config.toml
n_mels = 64
norm = "layernorm"
patch_size = [4, 4]
conv_stem = true
residual_init = "zero_last"
learning_rate = 0.00092
beta1 = 0.9
beta2 = 0.95
max_grad_norm = 1.0
batch_size = 128
lr_schedule = "wsd"
final_lr_fraction = 0
warmup_steps = 1040
Rows from block 7, named by matrix and row number. Rows with one number belong to one neuron. Each number is 50 + 12 x the weight over the matrix's rms, rounded and kept within 0 to 99. All counts start at 0.
# fc1: MLP up (model.blocks.7.mlp.fc1.weight, 2304x384), inputs 308-383
# fc2: MLP down (model.blocks.7.mlp.fc2.weight, 384x2304, transposed), outputs 308-383
fc1.956:35 56 47 77 48 28 40 44 49 42 70 54 38 55 58 61 58 59 63 24 37 61 38 56 56 51 69 63 50 50 45 54 29 54 48 56 48 36 63 58 57 55 50 27 28 55 50 53 62 58 37 45 52 33 38 54 57 58 35 60 70 39 43 48 29 45 49 29 47 42 37 82 36 42 46 73
fc2.956:26 72 46 61 39 41 39 51 60 49 54 63 31 55 65 45 59 52 53 62 46 36 53 15 33 63 30 33 42 43 46 46 50 41 61 48 37 37 52 41 61 56 50 41 55 41 66 42 37 42 33 67 60 51 59 54 40 59 56 40 41 37 26 47 58 66 42 49 53 47 61 36 57 31 39 51
fc1.957:60 68 30 56 38 41 44 40 69 60 63 62 59 69 51 27 46 43 21 74 61 53 30 42 48 63 78 52 48 32 32 46 41 54 38 65 59 46 15 62 54 53 51 52 31 36 36 43 52 40 50 57 59 45 36 51 42 40 52 66 40 54 67 38 36 47 45 55 50 51 69 56 51 69 44 61
fc2.957:69 59 62 62 62 72 77 62 45 55 52 37 40 55 43 39 46 54 36 47 42 50 50 50 44 41 30 40 35 41 63 45 25 44 28 39 59 59 63 66 34 39 63 59 41 36 68 43 58 45 28 49 47 33 66 65 36 54 45 39 50 50 54 44 47 54 26 49 41 49 57 52 62 30 40 49
fc1.958:38 54 51 43 64 43 54 51 24 51 45 52 44 46 46 49 57 61 67 42 70 44 70 29 37 56 58 53 46 49 24 34 41 48 61 36 42 36 61 61 51 36 42 48 50 62 54 42 41 53 69 38 45 27 51 50 35 71 63 35 55 34 53 23 52 47 47 49 65 45 64 53 59 59 59 59
fc2.958:33 73 60 43 50 37 49 60 58 50 59 67 62 60 48 29 64 52 46 51 50 45 42 39 42 49 63 41 63 38 57 59 52 56 40 39 49 26 55 61 26 53 58 31 40 53 40 29 48 63 35 54 39 70 56 55 52 46 71 33 38 59 51 38 53 51 48 38 53 62 59 30 54 30 45 52
fc1.959:51 33 61 57 51 63 52 50 47 50 30 63 55 45 62 37 51 39 52 42 34 17 41 60 49 56 49 42 51 38 45 56 60 30 46 55 45 48 31 35 60 38 27 60 46 45 44 63 44 63 38 59 82 53 70 59 48 43 55 33 38 53 42 57 78 54 37 39 65 54 51 35 31 47 59 73
fc2.959:54 28 58 58 36 49 52 49 52 58 52 63 50 46 28 43 47 40 48 38 52 57 71 60 54 66 51 64 78 42 43 51 22 55 54 34 32 58 65 41 48 61 66 33 58 42 38 50 43 36 62 48 67 63 78 65 38 51 70 42 37 26 36 57 76 58 48 66 77 61 39 63 68 51 59 57
fc1.960:57 67 48 35 66 39 42 52 62 45 40 60 46 36 68 42 50 55 46 35 44 44 46 53 54 59 38 63 44 33 47 49 62 56 63 59 42 36 50 48 39 52 43 50 64 43 60 50 48 73 53 58 53 52 63 61 47 64 75 46 30 57 64 69 37 33 47 46 51 50 64 58 56 60 29 72
fc2.960:45 34 59 54 53 67 47 50 48 45 26 40 42 43 57 47 58 40 45 70 38 53 47 53 46 57 69 46 59 38 38 39 48 60 37 42 45 47 49 70 47 48 27 54 39 55 27 39 49 62 52 67 53 64 74 52 42 44 62 79 28 45 57 43 40 39 53 57 38 43 42 53 49 62 55 53
fc1.961:28 47 60 38 38 54 51 52 58 58 51 58 40 38 40 39 43 61 52 47 33 41 49 25 36 45 61 64 73 54 46 51 51 78 56 59 54 39 49 54 43 62 56 55 44 64 76 24 58 41 53 50 52 64 48 73 59 64 50 21 51 57 35 45 49 43 41 56 16 69 40 59 53 60 61 62
fc2.961:52 48 69 37 75 51 58 52 41 52 60 50 64 57 58 51 52 36 41 25 51 37 48 49 29 51 64 56 53 71 42 77 30 41 42 29 41 38 51 57 30 58 54 74 65 55 43 41 54 57 30 57 53 44 63 77 50 50 59 70 56 52 31 50 57 35 61 37 66 31 50 53 40 61 43 43
fc1.962:45 52 53 35 68 28 49 55 46 66 57 53 58 31 34 46 54 47 59 39 42 47 45 52 55 72 47 56 57 34 59 54 28 44 54 52 33 35 63 29 21 78 46 57 50 56 35 52 53 47 50 40 50 55 35 43 36 45 29 56 54 64 47 59 59 61 50 51 42 47 67 61 48 61 57 69
fc2.962:65 52 46 52 34 57 45 23 63 50 52 50 44 52 36 63 65 54 40 27 64 42 58 49 58 56 43 66 60 60 48 59 43 38 44 42 29 51 33 53 58 41 56 58 63 68 56 33 42 42 49 48 58 51 23 63 40 46 48 56 26 13 61 47 63 42 15 44 43 67 60 16 58 54 38 58
fc1.963:55 28 41 50 47 45 46 54 25 57 36 57 48 50 49 60 40 52 62 42 40 60 24 81 45 68 42 38 35 66 69 40 30 47 48 54 58 34 56 69 48 51 50 38 37 29 54 57 47 55 54 49 48 70 63 57 38 46 50 66 27 52 60 47 43 52 51 76 51 37 55 59 72 65 14 58
fc2.963:61 57 49 39 37 43 47 61 39 38 60 28 37 64 38 59 35 66 54 57 55 53 47 36 58 58 48 45 61 78 59 61 39 57 54 31 58 47 59 45 34 40 46 74 52 78 59 18 62 37 48 61 72 40 39 73 46 51 42 47 52 39 59 37 39 59 61 48 53 45 53 46 51 38 76 57
fc1.964:65 57 59 56 56 39 56 51 69 29 55 58 41 60 64 41 51 57 55 61 34 49 38 45 56 47 65 34 52 45 54 54 32 43 47 36 63 57 31 44 38 61 51 37 37 55 49 56 59 54 48 35 51 59 58 64 39 58 45 55 45 45 55 59 59 50 58 60 21 62 34 57 50 44 63 54
fc2.964:61 60 47 31 56 45 42 36 47 37 69 48 61 43 54 47 49 71 30 63 60 51 56 37 74 72 48 53 56 44 52 55 55 83 64 44 31 68 43 35 58 55 61 65 58 59 53 51 45 42 29 49 58 32 37 48 59 47 30 70 50 53 63 58 60 57 46 31 51 31 59 54 34 47 54 44
fc1.965:44 54 46 37 59 69 40 40 37 46 39 53 44 57 43 47 34 56 53 24 44 66 34 54 44 42 35 38 57 50 54 50 51 38 52 52 42 63 55 45 67 46 45 47 22 54 46 43 43 52 38 51 56 54 58 57 39 51 70 52 45 52 23 34 44 63 63 61 50 52 48 70 75 59 49 54
fc2.965:53 63 65 58 39 42 57 41 54 32 29 51 55 72 48 56 58 67 51 42 35 29 55 65 21 32 37 25 27 59 48 55 60 47 46 45 58 56 39 54 59 69 40 52 39 51 42 43 40 45 62 39 66 47 43 51 41 37 44 66 77 41 60 35 40 60 59 28 44 56 41 57 43 30 53 22
fc1.966:38 64 32 72 48 50 46 62 44 40 51 56 64 61 73 45 33 76 64 57 35 67 46 41 46 49 61 55 49 32 47 68 43 30 70 36 34 40 53 53 58 54 26 49 62 42 35 41 43 64 49 42 45 59 32 45 36 61 56 35 55 45 54 34 58 40 63 41 49 35 54 62 56 39 64 54
fc2.966:79 32 40 55 48 64 55 49 41 55 51 59 65 50 46 62 43 58 54 63 77 44 60 45 55 48 46 32 56 48 46 40 63 58 43 35 43 66 48 45 47 15 47 71 66 52 64 65 61 56 48 56 50 53 67 31 35 36 49 34 60 52 50 35 74 55 47 66 31 45 55 63 65 41 60 60
fc1.967:35 60 54 41 67 62 52 52 42 51 70 49 60 44 35 54 34 56 34 49 42 63 50 48 41 66 44 45 46 59 22 52 54 27 55 53 51 59 45 33 39 59 56 28 53 65 34 58 45 39 27 48 47 11 52 77 67 55 39 23 58 48 36 41 39 39 49 41 60 33 56 56 46 38 33 68
fc2.967:28 22 73 45 58 50 44 52 58 54 42 38 50 63 36 47 51 37 72 58 55 38 48 65 60 35 47 64 67 55 43 58 59 55 47 35 57 46 30 47 47 57 46 61 56 56 48 36 55 27 51 56 69 37 42 59 57 47 60 48 49 53 44 45 57 43 63 35 43 48 41 63 47 53 32 54
fc1.968:59 62 48 44 53 58 48 49 42 50 39 40 61 34 46 58 53 63 47 47 77 56 48 48 32 31 36 61 78 53 48 46 22 57 63 56 61 60 43 50 60 58 62 63 66 75 54 52 79 68 55 46 53 46 26 42 55 52 57 48 61 52 45 48 52 47 51 48 56 57 55 65 34 54 38 47
fc2.968:43 48 39 60 40 55 54 45 68 64 26 67 32 52 43 56 37 32 60 49 53 52 36 49 68 38 69 59 61 71 64 54 59 85 55 49 52 66 51 55 38 52 49 35 42 32 52 63 50 43 44 49 29 46 53 33 43 39 41 47 45 68 46 43 43 27 39 62 46 52 45 53 54 73 36 24
fc1.969:48 81 49 69 59 45 50 75 12 44 59 46 59 42 50 28 32 59 57 31 34 34 38 55 62 44 60 55 37 48 48 59 35 47 32 39 63 49 47 52 71 52 53 54 36 52 39 44 53 56 44 47 66 41 54 66 46 35 52 43 47 61 60 51 55 42 56 54 60 39 33 56 33 56 50 50
fc2.969:30 41 39 64 35 50 61 45 43 60 45 53 34 40 40 54 58 57 41 52 46 66 50 44 42 50 35 51 56 44 52 49 56 51 55 43 65 37 56 69 69 45 43 36 61 45 59 44 40 52 53 42 58 48 47 58 57 49 48 59 54 38 44 49 47 72 35 47 54 51 38 52 42 19 69 24
fc1.970:50 87 50 66 57 57 40 58 49 22 47 30 44 39 49 49 59 37 44 38 58 61 26 29 41 38 62 52 42 33 42 42 56 52 65 63 54 44 48 45 57 52 36 46 59 49 56 48 63 61 54 41 67 37 46 55 41 55 37 51 36 41 37 41 54 34 37 50 37 54 39 53 51 57 54 69
fc2.970:48 41 41 47 58 26 35 52 39 72 51 50 50 57 51 62 62 74 72 41 44 42 60 42 31 34 36 20 50 39 54 30 45 38 68 60 35 37 44 33 44 42 32 42 54 51 53 64 52 37 40 45 58 47 49 50 59 40 60 54 39 61 61 65 40 64 61 25 51 53 36 65 58 36 38 28
fc1.971:43 37 55 22 41 48 57 36 45 48 41 45 44 52 46 58 54 53 60 59 52 40 53 59 69 51 36 56 36 54 27 38 43 34 42 45 51 59 59 34 41 56 40 40 32 39 68 61 60 45 51 54 61 44 37 46 47 61 51 24 32 29 58 74 58 56 54 57 47 42 36 60 50 57 42 52
fc2.971:58 54 49 67 56 35 67 52 56 33 77 62 73 50 33 69 51 49 51 33 48 53 38 52 43 45 41 74 70 32 53 61 52 36 53 36 59 53 44 51 45 51 74 54 64 64 52 54 55 24 45 69 56 54 56 52 29 43 32 41 52 46 51 47 55 50 44 43 61 28 62 52 44 61 39 27
fc1.972:58 45 48 56 51 34 57 78 58 30 48 39 73 55 48 22 42 53 49 24 38 47 47 49 64 51 39 47 62 38 55 52 54 33 53 48 55 67 63 61 41 52 56 50 54 50 36 30 65 38 46 45 43 47 32 45 75 52 51 69 46 36 42 46 55 49 44 46 35 55 52 48 43 60 54 57
fc2.972:36 43 45 53 40 64 47 42 69 49 54 51 39 50 49 44 56 34 51 43 47 50 32 41 48 57 54 44 49 45 54 69 44 66 61 42 42 32 72 44 74 41 59 42 62 52 48 35 44 32 52 60 46 55 41 59 53 43 54 53 51 46 49 41 44 47 59 42 56 38 48 83 56 54 62 67
fc1.973:46 41 32 58 56 59 34 51 58 42 65 55 54 54 42 54 55 56 40 43 65 57 41 36 21 56 33 58 63 59 34 30 68 49 69 64 43 55 62 64 59 56 43 40 55 66 63 82 40 52 47 42 61 65 42 59 40 44 52 62 56 46 60 24 49 62 30 55 62 42 56 52 55 65 34 33
fc2.973:57 30 66 53 35 62 48 63 39 25 51 52 60 35 64 57 52 34 49 54 54 49 53 68 75 55 39 42 52 42 27 63 48 56 66 42 49 41 41 55 53 63 80 46 60 39 55 53 74 32 65 35 58 49 54 36 54 22 54 49 46 49 45 42 52 48 68 52 46 51 67 38 36 43 67 53
fc1.974:40 44 33 39 33 55 50 41 30 49 53 57 62 52 49 35 36 50 80 46 81 42 53 19 40 40 42 53 48 43 40 43 35 73 43 53 42 59 65 51 61 43 53 45 45 53 52 58 55 50 27 44 49 46 53 46 27 69 57 28 61 62 53 59 53 40 47 62 51 55 61 59 59 44 49 66
fc2.974:41 40 49 37 57 41 53 57 52 49 56 45 59 48 44 68 65 69 32 56 47 45 29 58 54 27 29 46 32 29 61 52 63 72 69 57 35 43 57 48 16 47 30 54 46 60 67 64 33 27 42 43 40 33 48 74 45 42 21 48 68 52 47 48 57 26 52 39 29 64 36 35 58 54 73 51
fc1.975:31 69 36 66 59 50 55 82 52 49 47 39 52 49 62 55 60 44 46 52 70 37 71 56 50 51 49 46 39 38 62 60 30 37 40 47 67 45 42 41 36 57 47 30 47 34 65 25 84 25 51 44 49 57 52 66 33 55 70 52 75 22 69 62 23 54 63 44 53 50 49 72 59 47 52 64
fc2.975:54 20 40 56 55 45 31 45 79 40 43 46 52 46 51 57 59 39 33 24 25 59 45 37 53 48 37 49 49 62 38 65 52 59 34 28 49 59 52 46 24 55 49 46 55 42 64 64 20 57 56 30 51 51 41 42 41 44 48 37 61 39 56 57 61 31 65 55 62 44 55 66 32 52 36 29
fc1.976:46 56 47 48 20 42 41 52 52 37 40 46 63 58 47 32 65 43 69 48 47 49 51 36 53 45 39 65 64 56 23 47 47 57 49 47 48 60 48 78 62 68 59 57 53 53 52 53 61 41 35 19 71 56 34 30 69 56 61 55 68 50 62 43 42 58 48 50 28 46 54 56 44 57 48 73
fc2.976:55 71 52 27 63 61 49 36 43 44 48 41 37 42 50 46 34 66 41 43 47 51 44 40 49 32 44 50 32 39 63 42 51 53 43 57 50 63 64 41 48 53 43 46 47 42 68 54 36 58 69 34 50 58 47 34 48 50 53 51 37 39 54 43 49 52 69 71 36 61 57 62 45 56 47 47
fc1.977:48 57 39 42 50 45 69 32 40 53 41 50 50 62 50 45 33 69 77 46 43 39 36 46 41 52 36 43 49 46 34 72 54 40 39 75 46 35 68 53 40 65 52 55 47 42 58 41 42 56 22 44 28 84 45 42 43 57 63 43 45 67 57 55 60 37 39 43 36 48 46 33 50 63 34 50
fc2.977:47 33 49 61 51 36 56 32 44 68 54 63 56 54 41 47 49 51 34 45 34 67 56 27 59 46 48 59 93 65 63 81 50 48 36 53 42 55 41 50 43 53 50 41 30 57 56 57 52 56 43 69 62 55 50 35 50 44 45 76 54 33 34 52 75 35 39 32 35 42 61 55 28 54 62 47
fc1.978:55 54 42 51 54 51 58 28 36 53 46 56 56 64 87 51 14 68 56 46 41 41 40 16 47 54 70 48 57 43 59 37 53 58 61 59 43 35 59 36 42 81 70 24 34 60 43 67 63 46 56 33 50 56 43 46 37 42 73 45 43 43 66 46 57 40 73 56 50 57 49 49 76 31 63 42
fc2.978:56 63 43 61 51 47 52 58 71 23 66 36 43 45 62 54 62 44 47 52 86 49 73 28 52 38 31 66 55 51 34 70 41 52 53 35 45 81 53 57 58 52 61 51 57 50 61 63 60 40 47 48 46 54 40 48 51 68 49 58 33 58 43 40 53 59 40 34 15 56 48 56 64 72 52 62
fc1.979:54 12 47 54 44 59 35 58 45 73 31 55 55 62 42 51 58 36 64 34 44 52 53 45 45 60 26 62 52 65 49 40 60 52 69 48 19 45 66 44 45 43 38 67 27 51 55 61 46 28 71 26 44 58 52 68 63 63 48 53 49 40 53 36 36 50 30 45 43 32 38 34 41 65 54 77
fc2.979:60 59 34 65 35 40 47 56 74 61 58 48 44 52 56 59 53 25 60 51 56 59 37 49 52 48 54 46 50 49 39 44 41 56 44 45 41 34 36 31 62 53 71 51 59 61 42 36 51 75 62 61 62 58 52 37 62 56 52 54 49 34 55 42 69 30 60 49 31 37 59 46 25 43 56 65
fc1.980:43 44 52 68 60 56 30 46 62 52 39 53 39 60 64 59 59 60 44 53 52 51 62 49 52 37 53 56 68 60 53 61 55 45 50 45 80 36 40 68 58 54 75 24 42 48 48 53 38 47 54 50 63 38 83 41 46 47 37 48 52 61 43 75 56 47 37 49 49 17 36 50 40 40 59 39
fc2.980:36 57 42 55 30 54 43 34 53 65 34 48 32 61 53 42 57 32 58 55 66 62 37 64 51 60 39 73 62 68 70 38 48 38 60 38 30 57 53 56 50 41 57 50 51 77 65 50 56 40 49 65 39 58 63 49 48 61 39 46 47 43 57 61 47 28 65 60 53 42 47 36 31 49 43 60
fc1.981:43 27 54 30 48 43 40 46 11 43 22 59 63 31 41 45 75 53 54 69 43 45 63 43 43 62 51 55 45 43 53 51 58 49 57 37 55 24 44 57 51 44 41 47 49 60 52 57 66 66 57 52 56 44 45 34 41 59 38 50 48 58 49 42 71 20 60 73 31 55 64 40 55 26 44 55
fc2.981:21 63 55 51 80 48 54 41 73 32 65 38 65 61 60 59 34 40 56 59 28 50 52 60 53 58 17 45 48 66 37 67 43 69 49 55 36 39 59 58 49 51 48 48 39 36 64 65 44 19 58 45 44 53 49 43 48 72 47 44 48 57 32 52 49 52 28 43 44 55 44 60 61 32 62 38
fc1.982:59 54 38 54 68 62 15 39 49 30 39 55 40 45 52 43 60 58 51 61 52 47 59 39 65 77 58 58 67 49 60 58 26 45 74 42 64 57 50 54 42 55 47 31 65 48 67 51 59 74 66 38 41 53 44 62 53 49 52 37 55 54 38 69 59 55 42 51 28 59 56 66 39 58 44 55
fc2.982:48 23 47 48 48 52 57 54 49 39 34 54 51 19 49 65 29 43 55 29 58 60 65 49 57 54 61 48 43 41 70 40 45 54 75 45 57 46 50 58 47 58 64 80 62 57 74 51 34 39 37 64 49 31 39 38 49 34 50 60 46 46 34 51 34 31 46 40 40 45 62 62 44 47 71 60
fc1.983:55 57 52 63 28 41 41 49 56 53 33 40 37 59 47 37 62 75 37 57 51 47 48 54 51 45 33 49 39 49 63 41 46 55 45 59 61 48 66 48 29 49 22 20 26 37 38 64 68 42 56 38 50 63 68 43 41 54 50 50 39 54 54 43 33 57 41 45 45 59 49 64 52 56 64 42
fc2.983:65 44 48 58 38 55 28 43 58 48 40 34 44 47 41 25 37 41 43 52 48 50 53 31 34 53 69 53 34 57 51 51 39 44 49 49 49 39 38 34 86 23 53 35 47 43 31 42 37 31 59 51 57 43 39 58 53 55 45 37 44 51 47 51 62 71 52 60 67 23 33 55 30 59 42 65
fc1.984:38 54 43 46 49 52 66 66 36 25 36 69 51 39 24 42 57 60 53 29 61 35 42 44 46 35 52 54 43 59 34 52 74 64 60 75 32 47 48 32 40 54 40 44 47 36 43 41 52 46 51 37 71 53 37 62 45 55 57 53 45 66 62 33 44 47 61 70 26 55 74 29 55 51 50 76
fc2.984:51 55 71 52 48 63 33 46 27 58 38 58 47 39 40 46 40 50 39 68 41 63 42 49 43 48 36 36 42 30 44 32 43 42 60 56 38 31 39 53 43 58 33 31 38 54 54 32 61 60 54 40 45 56 52 64 24 36 35 54 47 46 74 46 39 58 42 36 63 46 38 53 52 51 54 55
fc1.985:54 76 73 67 54 48 65 52 45 48 48 53 43 55 37 56 49 57 54 65 48 49 62 50 46 33 55 56 42 51 44 60 39 48 63 68 64 30 33 64 61 58 36 49 51 51 54 32 37 57 40 54 68 46 59 52 35 49 33 74 40 53 42 57 55 47 55 70 37 48 77 46 38 66 75 63
fc2.985:51 50 68 39 73 39 57 24 61 57 43 47 59 41 57 34 45 61 74 18 44 36 68 49 60 53 48 46 69 49 56 43 51 52 50 22 53 51 48 59 47 49 54 49 35 46 42 27 42 58 62 48 65 54 75 48 54 42 49 50 48 40 52 56 56 51 68 35 54 57 38 29 53 51 35 75
fc1.986:65 50 36 67 46 71 41 37 32 57 44 42 64 47 51 33 52 60 68 56 27 50 32 44 33 57 41 53 54 34 64 53 38 55 71 74 48 40 78 56 49 55 47 53 53 44 41 82 35 49 60 53 68 21 68 54 46 41 49 28 48 43 43 49 46 50 53 54 60 48 52 49 41 43 57 56
fc2.986:55 48 47 73 48 34 47 60 55 50 39 56 39 58 41 50 49 51 14 41 43 63 49 76 46 45 66 53 54 47 57 60 28 42 37 44 28 51 51 33 55 33 48 44 59 51 25 63 37 30 47 57 39 34 63 47 42 58 47 64 41 45 69 32 63 47 44 70 55 35 42 49 58 35 41 63
fc1.987:55 48 51 66 51 73 65 45 59 62 55 43 54 62 34 41 57 35 34 51 45 47 70 57 55 42 27 61 49 66 59 53 25 76 62 63 40 36 59 46 55 61 43 53 55 56 57 68 74 27 29 30 42 31 35 68 66 50 37 53 59 62 46 72 27 46 40 56 60 38 54 70 53 33 39 50
fc2.987:63 62 46 45 72 64 50 58 66 56 61 39 46 62 61 42 56 57 68 42 61 41 38 67 58 42 64 53 47 73 50 47 64 37 28 37 54 68 47 43 49 43 22 74 30 51 50 42 39 57 72 38 47 62 50 53 51 64 33 34 39 20 29 51 57 49 50 42 59 50 60 61 73 65 43 44
fc1.988:39 48 44 43 48 53 42 70 35 52 55 44 43 49 53 32 65 58 42 60 53 59 53 29 38 39 44 74 71 29 56 50 29 39 64 48 59 50 80 46 32 71 42 37 63 92 59 55 33 69 73 54 67 44 35 37 69 64 42 44 32 34 35 46 52 39 36 42 41 28 44 59 61 36 69 60
fc2.988:41 78 57 78 71 73 31 57 33 55 56 44 51 42 56 57 28 34 31 55 38 56 54 53 46 43 31 36 43 41 56 56 48 50 50 59 50 58 52 40 59 66 77 51 27 46 67 46 47 64 50 43 38 62 31 55 54 51 31 45 65 26 53 44 61 52 62 62 74 44 37 53 51 30 54 38
fc1.989:49 53 43 66 29 23 42 44 66 50 41 50 34 31 61 55 51 35 45 52 65 82 38 54 49 59 52 61 56 41 54 54 35 55 56 51 61 48 71 59 65 67 56 36 42 73 57 45 46 34 71 56 43 69 58 34 37 62 71 53 49 76 48 69 39 44 44 72 42 27 48 75 37 49 81 47
fc2.989:52 37 49 40 34 42 51 65 34 50 38 34 61 44 42 64 39 55 49 40 56 62 51 54 57 33 33 51 34 46 58 48 50 53 23 51 36 64 35 57 40 40 69 36 39 59 62 67 36 52 51 61 46 41 61 57 36 57 36 53 48 48 59 40 41 57 28 40 31 70 47 41 60 57 75 69
fc1.990:44 52 59 50 35 43 49 50 51 54 46 49 66 58 64 57 55 64 56 50 43 31 58 45 53 42 60 56 37 65 55 44 24 20 69 60 50 57 49 35 37 50 47 65 33 31 43 47 52 58 38 62 59 62 66 61 38 56 55 41 53 43 38 38 48 62 69 38 54 36 20 59 42 57 41 40
fc2.990:43 57 55 56 30 58 62 42 48 33 54 62 50 50 44 36 58 46 50 20 30 69 23 56 59 52 58 70 57 39 37 57 47 50 65 63 54 54 41 42 41 42 53 47 46 64 40 64 46 50 37 49 65 63 51 60 48 47 55 43 63 41 56 52 81 56 25 46 30 74 49 53 47 43 39 35
fc1.991:76 52 58 43 62 71 54 51 52 24 26 47 53 52 28 56 30 50 45 59 39 53 65 44 48 41 50 36 41 32 48 28 20 57 66 57 41 41 63 35 53 46 57 29 34 66 44 29 35 35 37 29 39 57 68 49 38 43 54 48 61 64 60 69 49 34 60 54 47 53 66 73 58 52 57 46
fc2.991:40 45 44 32 40 43 70 80 40 48 40 48 65 39 49 45 47 39 36 58 80 50 72 51 75 55 44 41 58 62 55 42 38 56 42 44 48 45 52 47 29 43 46 50 56 49 58 56 48 39 60 41 38 64 57 39 62 50 44 44 51 38 37 48 44 43 53 64 54 52 50 43 43 71 69 81
fc1.992:55 63 59 46 41 51 67 50 31 46 42 57 57 59 58 35 65 51 55 53 61 52 60 48 48 50 51 51 37 40 47 52 31 39 54 46 30 61 24 56 36 61 53 45 62 78 35 77 27 67 52 68 58 71 41 67 48 39 50 43 31 29 39 57 65 53 46 46 50 49 51 63 34 29 25 25
fc2.992:63 60 46 36 41 49 54 37 41 32 72 52 44 48 48 73 48 51 46 45 50 42 51 67 34 32 41 52 42 62 43 56 28 52 52 42 28 58 48 70 53 69 52 68 69 48 50 68 41 60 59 53 45 46 40 53 42 45 26 64 24 29 43 66 52 56 43 35 36 63 72 41 57 28 44 57
fc1.993:39 55 41 50 44 49 42 40 74 62 45 57 26 68 25 57 53 52 39 34 38 64 58 44 66 44 47 59 66 43 74 55 33 56 46 41 69 36 47 44 79 61 48 69 62 64 30 48 79 57 46 28 51 58 41 41 34 49 58 66 59 68 42 50 63 53 48 53 55 52 39 37 62 47 71 55
fc2.993:78 41 28 38 59 55 45 47 39 65 36 45 39 39 31 48 53 28 48 39 65 61 42 59 43 40 46 45 43 69 67 57 49 50 45 42 61 64 35 44 36 61 41 61 62 39 47 63 44 44 50 57 67 42 68 54 66 59 49 35 30 36 62 45 53 51 60 64 39 49 49 37 42 29 39 55
fc1.994:15 34 53 62 65 61 60 39 50 61 30 45 38 63 59 38 57 66 76 31 51 30 41 31 30 62 39 42 33 38 59 70 27 50 39 51 47 39 44 61 44 65 39 40 59 52 41 62 55 49 37 49 42 30 24 50 33 60 55 53 39 47 56 35 35 56 50 51 55 45 45 48 58 44 56 57
fc2.994:59 42 25 60 75 51 50 44 40 79 48 55 61 64 68 41 54 77 65 46 69 52 42 61 28 52 57 64 25 39 41 38 59 44 33 47 50 72 39 37 29 43 39 67 25 67 52 64 52 40 55 60 44 76 52 40 37 43 52 32 72 72 14 47 35 43 60 53 34 63 36 27 52 34 52 71
fc1.995:50 50 49 64 66 48 60 10 61 56 43 53 46 65 75 47 49 58 65 56 41 52 52 39 44 52 45 54 51 29 48 48 54 32 62 54 48 41 37 69 58 57 32 32 66 42 31 42 46 34 51 31 37 41 64 34 37 64 58 39 62 35 40 70 41 64 35 60 56 43 53 53 44 54 44 57
fc2.995:44 73 59 49 60 51 49 67 32 72 47 43 71 36 61 38 48 54 56 58 46 56 47 41 50 62 25 70 51 45 38 53 44 45 35 37 36 39 54 35 67 34 84 56 32 72 32 53 43 61 58 38 65 39 45 59 47 58 66 63 58 38 26 53 47 78 44 61 52 28 56 33 45 06 48 42
fc1.996:41 42 67 59 23 43 34 30 57 65 53 66 46 49 62 39 43 73 67 51 49 39 38 45 50 57 40 61 50 34 38 69 23 48 44 62 22 35 30 34 46 56 48 61 07 47 58 46 63 49 48 40 61 51 43 39 62 58 67 49 28 62 85 40 64 44 64 71 49 52 50 38 59 62 50 51
fc2.996:53 51 59 35 88 31 42 51 26 61 79 56 59 40 49 27 40 39 34 52 52 57 51 41 60 42 42 36 54 45 55 76 25 47 37 58 29 58 58 72 51 42 65 46 51 50 56 29 59 50 62 69 38 58 63 63 77 61 47 45 37 41 62 58 61 70 26 46 38 57 42 67 76 58 51 61
fc1.997:59 64 59 46 47 77 45 53 32 60 32 56 54 68 52 45 51 49 55 42 53 52 52 51 36 40 46 54 54 53 41 34 28 66 77 54 44 50 56 59 47 50 42 49 58 59 40 64 32 50 26 41 47 54 45 46 52 44 73 34 51 64 55 36 59 54 68 64 60 43 66 78 42 41 31 49
fc2.997:61 45 60 39 37 43 48 46 51 54 79 55 37 53 64 44 40 46 49 72 46 50 74 38 53 40 62 34 31 45 56 68 74 53 37 58 45 28 30 40 35 51 40 64 34 53 63 45 49 57 72 46 44 36 45 70 46 52 44 65 58 40 65 64 45 56 45 57 32 46 54 51 55 40 46 56
fc1.998:53 40 41 53 60 42 32 59 39 66 41 67 23 67 48 45 58 54 27 42 62 61 39 64 54 56 70 55 58 59 50 31 39 50 58 55 63 62 57 48 40 64 51 35 48 51 18 61 66 57 70 53 34 46 42 52 59 63 54 53 44 51 38 41 61 54 55 34 49 30 43 51 57 37 39 49
fc2.998:71 57 56 45 45 30 36 43 56 42 26 43 54 57 66 55 41 62 56 45 53 53 50 48 33 60 34 30 61 60 42 30 51 27 45 62 46 45 47 38 54 51 71 53 38 52 47 65 55 48 59 60 61 47 59 68 61 41 49 56 53 67 26 58 64 53 38 57 53 65 45 63 62 65 66 59
fc1.999:57 58 52 46 61 35 54 44 62 44 25 40 50 51 57 45 50 65 50 60 63 49 71 37 37 54 47 50 51 43 43 53 44 62 69 39 44 34 50 41 41 74 62 51 35 50 45 50 47 65 51 43 51 40 61 53 72 64 28 33 30 61 49 56 62 27 50 63 62 60 51 58 63 43 67 46
fc2.999:26 40 27 60 41 46 72 54 47 64 29 37 39 59 60 58 44 59 61 34 54 47 42 60 47 45 30 51 60 46 72 55 47 59 33 54 52 29 42 25 43 48 64 48 59 60 62 54 30 54 41 37 35 47 53 90 72 33 51 39 49 64 50 59 51 46 30 46 67 25 42 63 54 61 57 70